Weights of a small image classifier: layers 14, held-out accuracy 92%.
Rows from block 4 of a small image classifier, named by matrix and row number. Rows with one number within an expert belong to one neuron, the router's apart. Each number is 128 + 32 x the weight over its row's rms, rounded and kept within 0 to 255. All counts start at 0.
After each expert's rows are labels from the 100 images, of 14848, where the router gives the expert most weight on average: "peak at" is the part of the image that holds the peak. Only what is clearly more common there than usual is listed. The data: rendered scenes of toy objects such as cars, trees, mugs and chairs.
# router: router (model.blocks.4.mlp.router.weight, 8x192), inputs 78-116
# up: expert up (model.blocks.4.mlp.up, 8x384x192), inputs 78-116
# down: expert down (model.blocks.4.mlp.down, 8x192x384, transposed), outputs 78-116

# expert 5
router.5 [131 113 152 120 113 156  85  56 124 125  82 113 170  95 150 144 118 187 111 101  97 177 165 161  95 161 142 166 111 167 143 130 103 103 150 142 133 169 105]
up.0 [171 122 150 187 166  98 122  98 113 141  66 130 192 135 114 159 181  83 109 112 118 122 144 142  98 162  90 167 144 142 122 113 147  89 133 114 128 226 133]
down.0 [115  84 135 122 136 125 144 125  98 134 169 112 118 132 169 128 157 102 120 143 157  84 112 114  92 110  78 155 144 145 174 113 177 131 117 130 105 175  96]
up.1 [120 128 126 164 175 196 131  80  90 128  92 115 120 143 172 109  90 146 141 139 125  83 131 164 138  59 118  88 122 149  43 123 116 154 162  99 159 155 155]
down.1 [138  98 181 119 104 154 118 142  76 133 136 115 144 212 149 174 143 105 127  84  96 108 181 152 140 138  94 124 146 129 141 177 147 105 110 113 143 166 131]
up.2 [102 174 138 128 142 171 107 108 114 212  82 128 108 152 107 124 143 120 132 112 106  96  84 128 140  92 152 171 161 132 104 147 149 136 149 121 108 160 151]
down.2 [136  88 152  70 108 123  97 116 138  69 138 131 124 109  87 139 127  65  79 112 135 118 144 172 177 240 103 157  84 169 154 142 119 128 137 164 131  98 112]
up.3 [140 139 132 134 157 122 150 122  92 128 134  72  80 160 166 146 127 100 152 106 129  61 141 136  46 122  36 149 176 123 104 120 123 115 135 136 126 175 107]
down.3 [156 109  98 139  67 125 181 116 129 188 149  82 146  84 121 132 160 146 113 113 138 179 141 115  77 107 141 148  92 125 161 108 199 165 119 125 119 152  71]
up.4 [ 96 152 150 156 151 135  67  74 101 126 126  78 149 149 172 125 130 125 140  84 167 111 162 127 156 109  91 156 105 136 119 101  80 160 160 137 154 150  54]
down.4 [ 98  95 126 114 105 145 135 104  98 130 149  66 157 138 171 133 174 121 152  77 145 116 121 134 122 107 101 116 129 104 158 124 165 153 121 169 152 134  94]
up.5 [ 81 134 173 141  89 162 113  72 141 128 100 102  99 117 160 164 149 138 113 112 185  75 140 138  95 109  56 169 101 151  63 104 109 132 157 120 140 185 104]
down.5 [ 89 152 110 125 139 112 127 145 144 108 160  72 110 138 102  83 110 142 140 136 160 148 149 109 174 156 115 126 113 179 158  75 120 123 128 128 140 136 129]
up.6 [142 167 132 158 148 186 105 102  96 148 103  69  96 141 108 149 132 160  92 127 164  67 147 138 124 108  51 130 159 133 101 152 104 141 156  94 158 152 136]
down.6 [ 88 156 121  80 148 132 137 127 171 160 152  84 124 162 145 105 183 127 110  99 150 127 133  75 137 186 100 159  71 146 134 105 136 113 117 152 140 178  61]
up.7 [103 117 165 113 135 116 171 116 135 221 115 165 139 117 124 135 177 103 141  97 116  97 129 120 110 121 107 135 193  63 133 172 177 210 131  87 118 111 140]
down.7 [140 180  39  94  81 134 157 127 136  88 137 128  69 150  75 107  88 105 110 191 175 115 113  98 123  88  88 130 112 145 113 118 118 143 146 107 116 116 126]
up.8 [132 173  85 169 117 135 101 128 111 153 151  83 152 113 149 129  45 145 135 146 159 143 160 148 153 136 108 173 103 119 140  78 102 114 120 127 125 189 122]
down.8 [ 72 154 171 143  93 206 111 150 105 129 124 158 159  91 149 159 145 130 143  78 154 130 127 123 155 133  96 141 151 100 180 150 128 146  66 153  97  83 120]
up.9 [ 94 137 146 129 147 153 104 106  64 107 111 114 112 102 142 156 158  99 130 114 118  93 160 136  91 139  29 150 115 199  85 130 106 127 133 129 128 137 150]
down.9 [116  65 110 139 139  82 118 102 136 128 178  99 116 160 162 110 146 122 142 133 136 164 162  97 133 158 139 118 115 149 167 150 148 113  85 107 115 114  83]
up.10 [153 114  99 137 110 196 128 114 115 127 130  87 139 130  96 210 109  93 122 151 142 129  68 185 142  79 118 130 111  78 107 131 185 185  94 142 158 129 118]
down.10 [148 122 119  93  87 155 181 138 106 144 144 136  78  85 144 185 119 131  91 122 160 144 122 174  87 112 151 168  98 127 117 108 177 162  96 140 130 133 109]
up.11 [109 120  81 170 138 163  38  79 142  99 101 118 187 152 186  86 124 134 123 167 128 145 142 119 144 111 119 130  82 126 137 139  77 142 167 133 166 144  97]
down.11 [140 111 133  96 143  93 132 120 219 197 126 188 154 125 103 122 134 103 143 155  93 145  97 137 182 140 168  95 112  68 110 139 119  76 160 100 134  66 126]
up.12 [153 132 140 138  78 112  79 142 145 158  44 143 127 127  96 113 156 141 142  93 138  89 116 110  90  93 125 131 167 104 102 141 142 102 139  70 113 164 136]
down.12 [146 122 127 145 146 127  81  93 118  98 118  96 169 134 136 150 153 143 113 129 179 122 152 138 137 163 116 181 142 137 140 129 153  57 107  85  77 165 115]
peak at: middle right

# expert 1
router.1 [155 139 112  72  72 215 110 143 108 123 151 121  46 130  67 139  33 139 114 183 180 131 110 169 146 132 162 137  89 147  82 164 149 148 169 100 115 151 167]
up.0 [176 144 137 120 127 145 130 115  85 169 105  94 173 112 170 146 169 140 112 113 119 122 144 157  79  95  81 124 119 173  81 111 143 133 130 150 132 131 100]
down.0 [ 98  95  98 118  85  75 146 145 147 151 121 118 127 115 167  98 118  89 143 107 175 193 129 122 126 137 132  81 117 179 116 118  99 131  98 102 145 123  48]
up.1 [158 180 148 176 112 165 157 134 119 134  78 109 130 161 153 174 148 103 106  62 143  82 152 126 137  75  64 160 172  97  71  51 142 137 139 127 140 189 199]
down.1 [ 75  80  80 181 144 106  95  98 134 128 145  95 124 146 199 110 205 140  88 167 128 198 147 103 143 150 113 145 111  66 197  86 128  94  55 143 105  99  70]
up.2 [135 114 137 124 138 163 155 134  74 172 136 163 139  91 104 160  98 141 113 100 111 133  96 191 137 143 185 123 142 140 167  95 111 100 119 158 167 220 127]
down.2 [112 117 141  84 140 122 110 127 150 152 117 168 133  67 180  76 156 130  91 130 155  87  90 122 149 188 126 167  74  79 127 148 138 152 170 100 110  78  78]
up.3 [144 138 169 138 127  51 143 114 145 154  87 120 139  95 146 184 117 124 156 106 168 105 111 133  87  99 141 120 117  81 160 153  97 124 170  69 142 115  87]
down.3 [152 162  98 141 116 146 126 159 117 112 120 144  71 101 116  75 125 135 128 130 107  94 116  90 116 127 184  81 148 181 103 170 103 165 126  74  70  98 173]
up.4 [ 93 179 106 143 177  85 132 102 156 148 142 148 187  90 135 105 183 133 185 148  91 123  80 145  95  68 126 112 147  94 160 119 144 136 111 146 120 104 123]
down.4 [130 185 121 129  68 166 150 212 124 109 111 105  82 125 102 105  73 215  87 129 101 143  95 154 137  74 178 177 143 164 116 154 127 116 106 108 109 147 176]
up.5 [124 152 145 129 124  77 166 104 125 130 109 144 204  93 120 148 198 149 122 151  70 118  93 157 112  85 135 167 118 115 163 126 164 160 137 156 142 119 125]
down.5 [161 138 137 105  84 172 140 125 115 141 146 144  86 112  85  87 109 140  46 132 138 119 123 150 104 117 172 125 138 224  88 125 104 146 124 163 149 164 151]
up.6 [ 96 190 123 157  97 128 103 147 119 133 119 157 191 112 114 118 126 133 115 100 146 114 146 106 139 149  69 107 139 179 137 124  75 122 150 164 149 181 103]
down.6 [152 150 129 106 112 131 169 105 181 125 103 204 126  98 132  88 115 158 115 158  98 139 152 132 101  60 162 157 111 111 123 116 132 143 139 138 124 136 153]
up.7 [128 205 112 197 135 128 136 157 150 186 141 103 145 110 196 102 114 138 175 125 159  64  82 152 131 136 153 118 123 155  93  85  71 106 172 153 170 143  87]
down.7 [129 155 128 123 129 133 153 149 170  71 128 169  85 157  73 189  55 131  94 178  82 172 137 114 148 141 104 157 103 125 162 144 145 101  90 154 138 168 145]
up.8 [112 196 126 154 202  77  61 130 127  82 116 146 208 159 181  91 101 175 165 120 121 104 159 121 170  83 113  83 119 145 171 146  97  79 140  99 165 121 125]
down.8 [120 166 132 128 159 134 162 164 184 159 119 138 117 104 115 114 127 239 132 153 118 148 117  80 135  90 151 212 107  84 192 121  97 126  84 123  76 138 123]
up.9 [142 166 130 108 153 129 136 151 111 150 147 147 119  97  97 179 112 138 135 122 116 104  83 148 127 166 176 111 125 147 156 115  90 135 113 154 179 148 124]
down.9 [145 122 152  99 131 129 157 135 148 129 136 221 142  81 153  75  80 123 156 162 127  65  91 116 139 142 119 159 115  67  99 142 105 164 149  75  95  46 116]
up.10 [131  83 116 146 160  43  87 110 115 106 143  80 159 141 209 129 125 110 166 149 134 141 140 143  92 154  86 211 114 138 145  96 124  74 142 161  98 127  47]
down.10 [ 87 132 117 144  66  99 142 103 124  54 108 119 140  97  99 139 140 191 162 116 122 151 175 119 114 133  97  69 140 161 125 123  78 139  95 169 166 145 152]
up.11 [126 100 123 149 230 105 145  86 117 101 144 111 191 174 222 142 177  58 105 156 138 112 139 132 117 105  56  70 163  44 148 124 131 123 102 147 105 114  92]
down.11 [108 144 128 115 134 182 112 117 162  64 129 100  86 149  80 187 108 143 115 177 112 119 118 158 154 105 129 101  98 178  94 147 116 120 124 146 119 132 171]
up.12 [104 152 102 161 212  84 142 127  91 119 105  77 153 160 109 136 165 131 165 113 125 126 111 111 101 139  83 137 168 105 151  84 103  97 110 132 171 171 129]
down.12 [132  89 142 104 148 121 164 118 147 113 170 110 171 107 130 168 158  87 150 143 124  91  90 121  67 141 123 151 130  62 164 134 148 126 165 140 121 138 128]
peak at: centre

# expert 3
router.3 [145 166 155 119 109 134 164 121 150 145 135 140 129 134 117 200 118 141 198 137 132 116 140 142  71 114 149 137 117 131 114 125  95  96 191  96 151 122 149]
up.0 [147  71 131 207 148 127 135  90 115  81 126 113 111 130 159  77 186 124  60 101 129 128  97 124 113 146  43  28 151 120 158 157 139 177  91 104 159  89 111]
down.0 [137 100 100 163 173 113  92  83  96 101 117  69 128 143 161 114 149 108  92 101 110 108 161  87 107 111 174 107 194 146 146 123 132  90  89 159 156 175 111]
up.1 [155 151 131 180 103 170 123 124 143 179 120  58 111 138 111  85 209  90 116 176 126 129 101 118  99  90 137 129 165 116 128 147 134  94 181 164 140  97  57]
down.1 [198 113 157 129 158 133 147 115 124 139 103 141 113  72 148 107 126 198 118 125  85  79 130 131 114 144 120 176 148 173  52 155  72 105 144  98 130 152 128]
up.2 [ 73  92  95 163 173 143  92  96 106 107 137 124  96 128 128 109 164 133 139 141 147 129 153 171 168 120 117 152 146  94 139  73 137  97 103 165 147 133  89]
down.2 [ 52 153  75  93 135 152  88 126 177 133 155 128 126 136 112 134  94 142 121 181 204 132 120 190 193 162 164 110  45 143 149  95 152 125 106 213 168 131  68]
up.3 [ 54 159  63 194 133 166 117 133 133 102 144  89  96 166 144  79 126 102 136 133 146  88  64 161 109 146 138 167 136 122 111 113 111  85 128 125 111 153 138]
down.3 [ 96 130 101 118 152  93 129 120 108 117 138  70 145 132 149 163 101 171 111 113  93 159 112 173 178 117 200 146  65 168 147  50 105 133 111 175 208 172  98]
up.4 [141 116 176 203 127 108  69 143  93 150 132 129 115 102 115 163 145 115 120  61  83 124 133 148 128 136 152 171 156 117 132 139 122  91 100 105 140 108 152]
down.4 [115 168 126 161 148 119 150 155 138  44 128 131  77 139 121 122 113 118 136  90  79 103 122  94 115 126  90 101 161 158 138 143 119 161 112 135  90 137 142]
up.5 [157 117  88 162 168 114 107 122  91 107 151 151 136  86 159 143  98 123  96 145  69 125  81 143 181  85 136 174 180 117 137 109 155 146  88 126 123 158 127]
down.5 [141 135 124 161 134 150 134 113  99 125 100  65 142 116 174 143 137 127  60  89 100 138 165 137 126 147 152 138 130 115 154 137 195 103 132 149 163 208 130]
up.6 [131 100 146 136 138 149  94 104 130 180 100  85 155 193 118 161 152  85  74 132 140 120  75 175 154 110 113 127 160 103 119 117 151 132 142 119 153 171 127]
down.6 [ 88 108 118 104 135  91 141 138 161 111 166  98  98 171  74 163  73 110 174 106 219 161 110 143 156 132 104  60 134  80 146 103 169 141  76 120 158 117 121]
up.7 [102 126 166 159 136  92 142 120  55 106 140 102 132 171 173 190 116  98 102 103 120 131 130 159 122  99  73 174 181  97 114  89 129 131 118 122 106 112 178]
down.7 [137 142 123 150 106  84 149 147 133 128 136 159 108  96 119 182  99  88 157 139  90 130 115 124 154 121 179  73  94  79 198 132 110 151 142 123 137 104 101]
up.8 [134 129 126 183 112 124  66 175 141 188 124 130 140 105 133 140 173  99 120  76 147 143 107 130 114 185 178 170 136 109 158 140  97  68 104 143 117 121  96]
down.8 [116 160 113 192 109 108 160 130 145  78 140 193 103 127  96  87  81 121 149 108  76 112  83 111 144 130 133  89 161 126 157 123  85 179 128 130 111 111 157]
up.9 [167 137 170 203 114 150 125 125 166 139 156  52  87 135 143  84 201 129 117 202 112 139 135 132  91 113  55 106 127 168 134 157 142 127 175 143 129 105  70]
down.9 [172 102 145 135 144 149 128  92 125 157 105 154 112  98 165 100 129 165 117 141 116  73 120 139 106 122 118 160 121 134  69 144  36  89 146 125 137 150 141]
up.10 [122 164 124 201 143 136 115 132 145 145 115  84 118 172 130 108 138  49 115 146 154 146 120 164 131 107 104 130 174 125 151 115 108  72 126  81 109 122 149]
down.10 [125 116 109 130 122 138  81 104 141  75 115  82 100 146 109 139 120 102 106  87 200 152 180 106 100 137 112 101 111 141 121  68 157 118 118 168 190 180  92]
up.11 [146 143 135 147 190 143  52  85 102  69 111  50 172 139 169 106 147 121 113  95 119 110 148 135 111 119  75 161  87 118 150 140 140 106 118 103 124 148 106]
down.11 [131 123 106 109 146 136 127 100 155 147 145  75 119 151 151 108 136 115 110 160 106  85 106 106 109  84 105  93 136 109 144 136 159 114 134 158 109 135 111]
up.12 [100 175 171 138 132 149 145 125 115 102  43 111 170 142 202 169 148 146 136 149 112  81 168 144 128 126  75 174 108 161  63 136  78  87 163  74 203 143  97]
down.12 [132  91 122 110 160 127  42 134 109 115 104 179  98 121 136 142 139 109 114 126 123 165 143 124 142 189 109 165 107 133 114 156 135 122 117 112 122  83 100]
peak at: middle left; bottom left

# expert 2
router.2 [108  77  98 201 203  44 135 140 125 108 124 124 175 126 152  73 182  91 164 110 128 133 133  70 128 140 102 120 167  80 173 118 124 140  87 111 150 101  90]
up.0 [150 118 151 140 115 123 104 151  86  99 127 138  78  53  84 151  93 214 171 109 137 131 118 167 134 151 155 145 127 196 103  85 155  89 114 128 104 157 122]
down.0 [120 141 134 109 195 131 100 137 125  83 149 173  98 137 126 103 132 165 136 160 113  64  82 142 159 161 136  89 117 158 143 115 125 100 136 133  78  98 124]
up.1 [151 163  87 135 132 132 148  99 111 124 158  49 142 163 139 127 127  72 145 130  88 108  97 158  69 100 164 137 161 152  71  89 110 108 152 137 184 155 134]
down.1 [123 110 133  59  60 194 153 171 161 129 174 150 153  64 141 161 159 152 148 172 141 121 110 187 140 106  69 174 109 133 139 140 141  81  85 155  86  85 130]
up.2 [138 126 126 184 122 118 127  90 156 109 128 137 177 175 153 135 109  86 155 127 120 123  61 140 112  93 150  96 171 115 122 106  87 140 179 113 178 147 108]
down.2 [116 124  93  83 109 129 100 149 144  91 199 131 131 142 131 115 125 112 127 131 216 130  94 193 188 124 155 136  96  93 119 121 152  76  79 138 141  84  96]
up.3 [139 102 139 113  69 118 129 118  59  68 155  62 115 152 158 141  94 118  99  86 186 164  86 146  94 137  63 202 157 112 153 118  58 139 138 138 103 126 118]
down.3 [145  98 108 109 123 102 111  92 148  79 131 154  88  96 120 142 154 121 113 167  52 146 162 120  64 176 195 109 112 205 133 133 202 134 123 140 109 184 131]
up.4 [139 122  84 139 124 126 120 133 113 120 157  75 134  86 168 139 127  56 172 136 113  97 138 167  82  96 171 140 187 176  73  95 117  73 151 173 109 147 131]
down.4 [111 138  87 122 186 150 100  70 132 149  98 137  93  89 129  89 189 183 149 120 142 116 129 111 136 162 134 138 113 167  73  92  73  66 112 169 146 163 111]
up.5 [125 127 130 120  99 123 101 145 143 147 110 103 163 170 161 122 103 104 130  90  75 168 166 184 183 155 146 201 124 127 150 108 153  30 113 145 128 140 134]
down.5 [148 116 141 143 116 154  83 115  50 156 114  82 114 143 165 144 159 113  65 125 140 126 149 134 105  91 114 187 134 175 120 137 160 129 132 130 162 167  85]
up.6 [106 183 129  99  83 169 153 175 120 175 192 115 120 149 121 165  75 143 145 185 141  41  76 181  77  74 121  93 136 148 131 168 166 146 204 137 106 150 152]
down.6 [133 119 144 145 153 127 126 120 126  76  63 124  99 102 119 164 127  86 139 131 140 174 161 113 177 201 110 130 157 178 143  99 139 146 138 159 132  98 191]
up.7 [113 166 117 135 123 129 147 108  65  94 139  99 105 160 140 134  77 136 154 157 139 101 156 108  85 136 118 145 150 164 115 120  88 170 171  93  97 120 137]
down.7 [143 126  89 158 106 138 149 100 111 123 103 131 122  86 130 128 173 101 127  78 113 113 184  70  48  86 119 147 156 134  72 142 147 126 158 122 158 167 121]
up.8 [120  89 126  85 116 100 128  50 163 162  91  98 174 122 150 125 135 176 112 142 124 155  96 150 130  80 124 117  92 112 100 110 100 149 147 137 191 153 116]
down.8 [158  80 110  70  78 120 162 124 158 173 162 102 141 123 122 151 109 172 111 135 161 140 121 140 145  82 116 126  81  90 101 130 126 150 124 141 136 133  59]
up.9 [111 162 139 138 133 165 108  97  63  97 144 120 115 135 176 137  65 173 110 135 176 107 134 167 140 145  99  95 104 204  44  95  48  83 149 135 167 182 162]
down.9 [162 120 116 139  76 118 159 162 142 171 138 143 189 126 161 132 146 127 127 132  80 148 110 133 123 136  71 126 206 167  90 133  98  38 111 123 112 137 134]
up.10 [151  97 127  63 110 142 140 104  78 103 177  91 119 113 146 140 131 105  90 113 147 118 157 140  95 143  81 121  89 235 107 143  60 113 139 105 182 202 120]
down.10 [109 103 103 139  85  62 150 136 172 144 138 161 130 180  61 161  97 127  81 131  58 206 131 147 151 117 117 175 209 134 150  98 171  82  91 135 139 147 179]
up.11 [133 182 175 132 111 165 226 114 107 105  83 141 117  98 118 178  79 155 122 156  90  87 144 136 140 114  92  93  86 150  98 149 118 121 143 129 160 128 150]
down.11 [163 113 149 149 167 141 102  79  69 103 100 106 157 183 104  89 161 136 102 109 158  91 114  92 121  90 127 104 208 172  87 139  77 127 138 106 120 121 162]
up.12 [ 99 165 122 160 109 178 135  92 101 186 171 113 121 138 126 146 111 136 104 111 145  99 155 130 120 161 145  61 135 178 114 133  90 186 148 134 191 128 170]
down.12 [ 96  74 116 131 101 105 110 105 106  86 131 165 120 102  84 160 136 109 164 149 158 136 180 106 120 110  93 148 164 173  83 142 104 107  68 124 133 111 157]
peak at: middle right

# expert 4
router.4 [ 97 124 164 137 105 152 122 106 123 115  82 131 174 122 134 158 100 114 166  99  99 142 120 172 111 147 145 116  94 145  80 159 115 113 103  88 127 118 106]
up.0 [199 125 118 126 131 195 141  57 109 116 136  97 121 119  87 129 114 196  79 116 160 123 160 156 122  56 109 110 133 137 125 122 159 195 126 131 137 205 143]
down.0 [191  87 131 110  91 135  92 123  75 175 150 128 125 128 142  98 123 143  89 132 138 127 115 136 101 137 168 125 148 121 164 157 142 155 130  80  87  92 116]
up.1 [105 134 122 131 140 249  66  90 138 107 125 108 136 124 143 134 143 119 145 122 213 107 129 155 154 118 110  89  89 117 122 135  99 138 150 114 177 114 112]
down.1 [132 111 102 122  70 132 158 181 134 107 146 158  78 116 139 119 108 121 168 168 201 156  87 126 109 133  88  98  99  99 139 158 106 143  90 107 116  83 134]
up.2 [141 179 150 189 148 137  98  97 114 149 102  59 111 134 135 127 165 145 138 111 171  77 133 153  99  82  90 151 131 133 111 130 136 134 167  79 129 189 111]
down.2 [140 108 114  85 108 108 144 168  82 138 146  90 117 105 148 118 165  95 145 110  82 135 137  96  93 179 117 100 145 136 120 105 140 157  96 136  83 105 137]
up.3 [ 94 110 106 143 146 120  62 117 100  76 127 123  88 166 127 146 124  47 173 108 179 123 190 160 151 147 153  97 123 153 126 105 154 148  90 136 145 145 136]
down.3 [110 114 122 118 123  84 123 113 193 145 117 168 130 145  84 151 107 117 149 121 133 180 107 159 174 188 159 180  61  50 174  89 211 171 129 155 131 138 121]
up.4 [154 201 131 145 138 185 160 121 116 130 121 143 132 152 123 201  95  74 117  88 123 111 143 106  87 101 115 131 143  95 151 141 144  85 170 132 143 155 189]
down.4 [118 111 114 106 114 119  62 145 141 158 111 136 152 124 154 111 156  94 131 175 146 164 159 109 133 155 124 123 145 128 108 106 152  86 132 141 174 130  88]
up.5 [126 189 202 181 112 138 118 119  52 153 138 134 123 127 186 193 135 119 133  65 137  58 148 154 116  94  74 133 159 121  50 125 121 137 163 120 122 126 106]
down.5 [171  68 121 163  94 152 138 143 105 135 133  64 149 157 159 147 155 131  93 154  71 195 151 111 123 160 120  74 168 138 182 190 154  94 124  74  90 102 134]
up.6 [100 190 121 169 168 125 134  86 123 147  88  99 148 136 114 146 163 139 109 110 165  76 143 128 107  99 119 117 137 137 114 101 140 174 155 105 157 217 112]
down.6 [170 111 133 105  81 129 124 170 139 126 124 133 134 153 112 152 160 139 148 116 123 149 101  86  92 128 169 112 135 159 118 160 193 136 118  63 114 121 147]
up.7 [122 118 122 189 154 114 118  96 117 137 129  30 144 159 184 153 141 133 145 155 144 128  69 182 131 159 158 149 173 102 147  95 111  85 128 135 130 147 128]
down.7 [213  80 166 112  87 147 145 138 153 146 133 128 155 114 115 168 126  90 124 143 112 174 149 177 104  96 114 112 139 133 106 142 111  94 150 103 117 118 145]
up.8 [169 139 110 136 126 165 115  72 143 126  87  78  96 138 118 116  71 110 133 163 207  99 123 140 121 103 140 142 103 117 114 125 133 145 138 112 132 176 109]
down.8 [155 138 120 120  57 140 116 169 120  78 146 135 132 133 165  92 111  74 148 172 180 119 106 114  87 154 105 112 137 160 107 190 172 133 117 100  98 112 123]
up.9 [119 112 170 138 142 180 157  69  98 158 105 140 157 141 124 137 186 109  63  63 161  86 141 121  85 134 119 114 177 109 144 149 109 114 132 112 139 200 103]
down.9 [ 85  95 140 143 135 171 105 158  98  59 172 127  66 205 162 117 103  92 115 113 177  87 116 100 121 149 136 140 139 181 126 176 137 133  61  93  95 114 117]
up.10 [117 170 101 150 170 126 132  95  92  95 118  39 172 159 137 157 121 136 118 148 135 108  62 164 116  73  99 106 161 136 109  95  92 112 157 121 126 177 148]
down.10 [171  99 114  58  90 137 176 146 123 148 100 169 147 157 131 145 149 101 125  80  93 126 153  98  57 123 205 111 123 110  94 124 146 153 135  86 113 115 159]
up.11 [160  95 156 143 163 125 147  90 160 131 111 116 130 152 123 138 156  46  20 148 158 114 105 153 110 148 106 128 144 101 119 142 160 156 151  80 113 175 125]
down.11 [106 155 177  82 104 182 155 146 145  93 145  98 118  95 136 114 105 129 137 193 150 122  84 144 150 145 171 188  80 127 149 188  97 148 128  95 109  99 154]
up.12 [133 140 123 130 129 140  90 110 144 101 108  78 137 135 123 148 124 106 166 114 228  95 145 153 111 127  79 122 109 108 106 147 117 146 181  96 146 196  96]
down.12 [ 89 149 126  87  55 137 132 217 129  80 136 189  93 111 115  93 119 103 162 143 131 132 119 107 105 133 102  80 106 115 114 190 167 141 113 112 106  74 120]
peak at: bottom right; bottom left

# expert 0
router.0 [ 98  89 131  83 128  55 148 102 144 117 140 136 149  91 121 148 137 150 156  98 101 180 131 180  71 178 147 128 164 173 110 120 102 115 100 134 106 123 130]
up.0 [109 141 117 178 191 127  48 120 106 156 120  94 143 149 134 101 127 103 139 119 139  72 104 157 129 118 160 160 155 145 111 105  88 130 182  98 124 133 133]
down.0 [173 113 110 151  99 116 178 147  89 138 188  73 119 155  83 112 176 105 110 139 143 118 127  96  72  79  71 108 193 145 113 133 179 149 156 146  68 151 215]
up.1 [169 130 122 112 155 105 140 124 171 139 147  98 127 151 113 127 111  80 146 128 129 111 121 204 146  76 138 154 122 141  59  96 151  79 138 125 154 144 172]
down.1 [ 92 108 136 155 136 161 127 130  94 101 162 145 121 206 149 125 148 115 154 166 150 160 159  96 125 112 117 101 173 162 111 114  81  70  91 200 172 165 133]
up.2 [152 122 129 148 114 223 112 126  92  80 106 128 125 102 125 133 102  58 109 137 109 124 126  92 119  94  96 114 159 132 138 171 116 104 127 107 111 114 183]
down.2 [ 96 121 120  54 111  98 187 141 132 145  88 146 151 123 186 150  98 126 130 148  64 154 114 130 114 101 174 196 116  90 114 107  94  93 118 102 156 168 175]
up.3 [169 113 183 113 146 124 106  90  86 110 121 156 186 134 162 131 144 107 139  97 147 116 182  69 150 162 100 110 160  59 120 150 132 123 126  74  99  95  90]
down.3 [119 183 168 106 114 113 128 175  69 159 172  64 100 186 126 186 161 116 160 111 169  97 130 124  83 147  94 178  89 103 121 138 199  93 130 143 102 151  77]
up.4 [108 129 120 143 156 145 115 137 108  79 131 100 117 124 187 188 120  63 107  74 178  96 107 128 134  90  82 131 150 120 103 136 100 179 136  45 136 152 122]
down.4 [133 140 131  53  98 128 176 166 147 103 126 162 117 184 116 156 114  78 100 102 131 157  99 120 140 154 120 113 127  99 117 153 192 133 104 152 183 112 180]
up.5 [118 177 153 134 117 135 107 125  60 110 118 129 115  88 218 123 154 114 127 156 144  38 126 166  90 113  83 168 102 174  93 144  89 113 162  82 179 124 139]
down.5 [ 95 137 110 114 124 129  54 130 112  94  82 203 123  71 138 132 150 121 134 135 124  57 210 123 134 143 145 160  72 135 116 132 150 141 117 121 150 115  87]
up.6 [133 124 158 111 110 174 116 110  68 130 105 148 157  87 178 126 106  95 122 124 133  90 162 163  94 119 124 173 121 197  77  76 115 102 116 167 105 121 160]
down.6 [119 157  98 185 121 150 156 122 151 174  80 188 132 169  81  65 140 124  95 159 131 114 115  35 123 114 171 143 152 134 104 125  76 145 115 103 160 126 154]
up.7 [167 140 175 157 173 171 105 126  98 147  95 105 139 177 135 163 109 132 124  83 149  82 142 145 140 108 142 154 143 126  82 148 131 109 175 120 182 183 176]
down.7 [ 83 135  76 113 135 123 125 148 167 127 117 190 146 101 125  80 137 124 163 176 128 180 197  90 164 146 155 178  79 147 134 128 193  87  71 175 127 109 135]
up.8 [106 125 162 175 138 145 135 129 122 128 124  92 138 153 156 148 159  97  58  94 144 100  77 127  97  85  94 168 121  90 130 158 138 176 140  88 115 141  74]
down.8 [103  87 104  62 119 112 139 148 164 144 179 167 125 175 122 127 115  65 122 178 146 157 114 145 144 167 142 142 101 106 135 105 176 112 108 136 140 123 148]
up.9 [107 161 113 136 126 177  94  42 113 155 121  65 141 137 135 126 141 141 127 127 167  92 123 164 113  98 110 139 115 177  92 112 116 152 197 128 164 162 110]
down.9 [113 107  89 105 113 114 151 187 112  77 151  75 130 185 108 119 170  88 123 174 177 145  95  99 107 106  78  67 170 133  73 141 175 122 113 113 115 139 179]
up.10 [ 37 144 103 124 241 107  75 137 137 128 142 109 130 138 144 139  88 108 176 158 172  99 144 158 153 156 139  94 128 139  63  81 139 131 123 123 147 116 173]
down.10 [151 116 156 171 173 163  99  79 147 154 115 151 115 150  84  68  99 129 152 164  87 120 145 115 193 168 187 144 168 169 113  99  53  95 176 138 144 110 240]
up.11 [123 161 123 188 107 176  90 100 146 189  44  93 136 157 133 151 119 101 121  99 147  60 116 140 136 105 127 141 156 128 117 126 123 123 174  67 169 172 124]
down.11 [102 125 107 147 104 138 155 181 128 124 142 120 116 134 104 126 198 118 105 120  88 138 154  59 111 127 138 141 151 131 163 113 184 134 111 152  68 119 155]
up.12 [111 130 119 146 140 151 122 117  93 149  99  86 122 115 170 176 148  98 128 134 157  75 115 159 155  95 125 141 142 138  51 109 124  80 120 117 166 132  95]
down.12 [133 212  84 179 130 142 213 164 142 105 160 124  76 175 114 114 113 101 138 142 199 151 116 122 126 143 101 139 113 111 122 106 157 124 118 129  97 121 175]
peak at: centre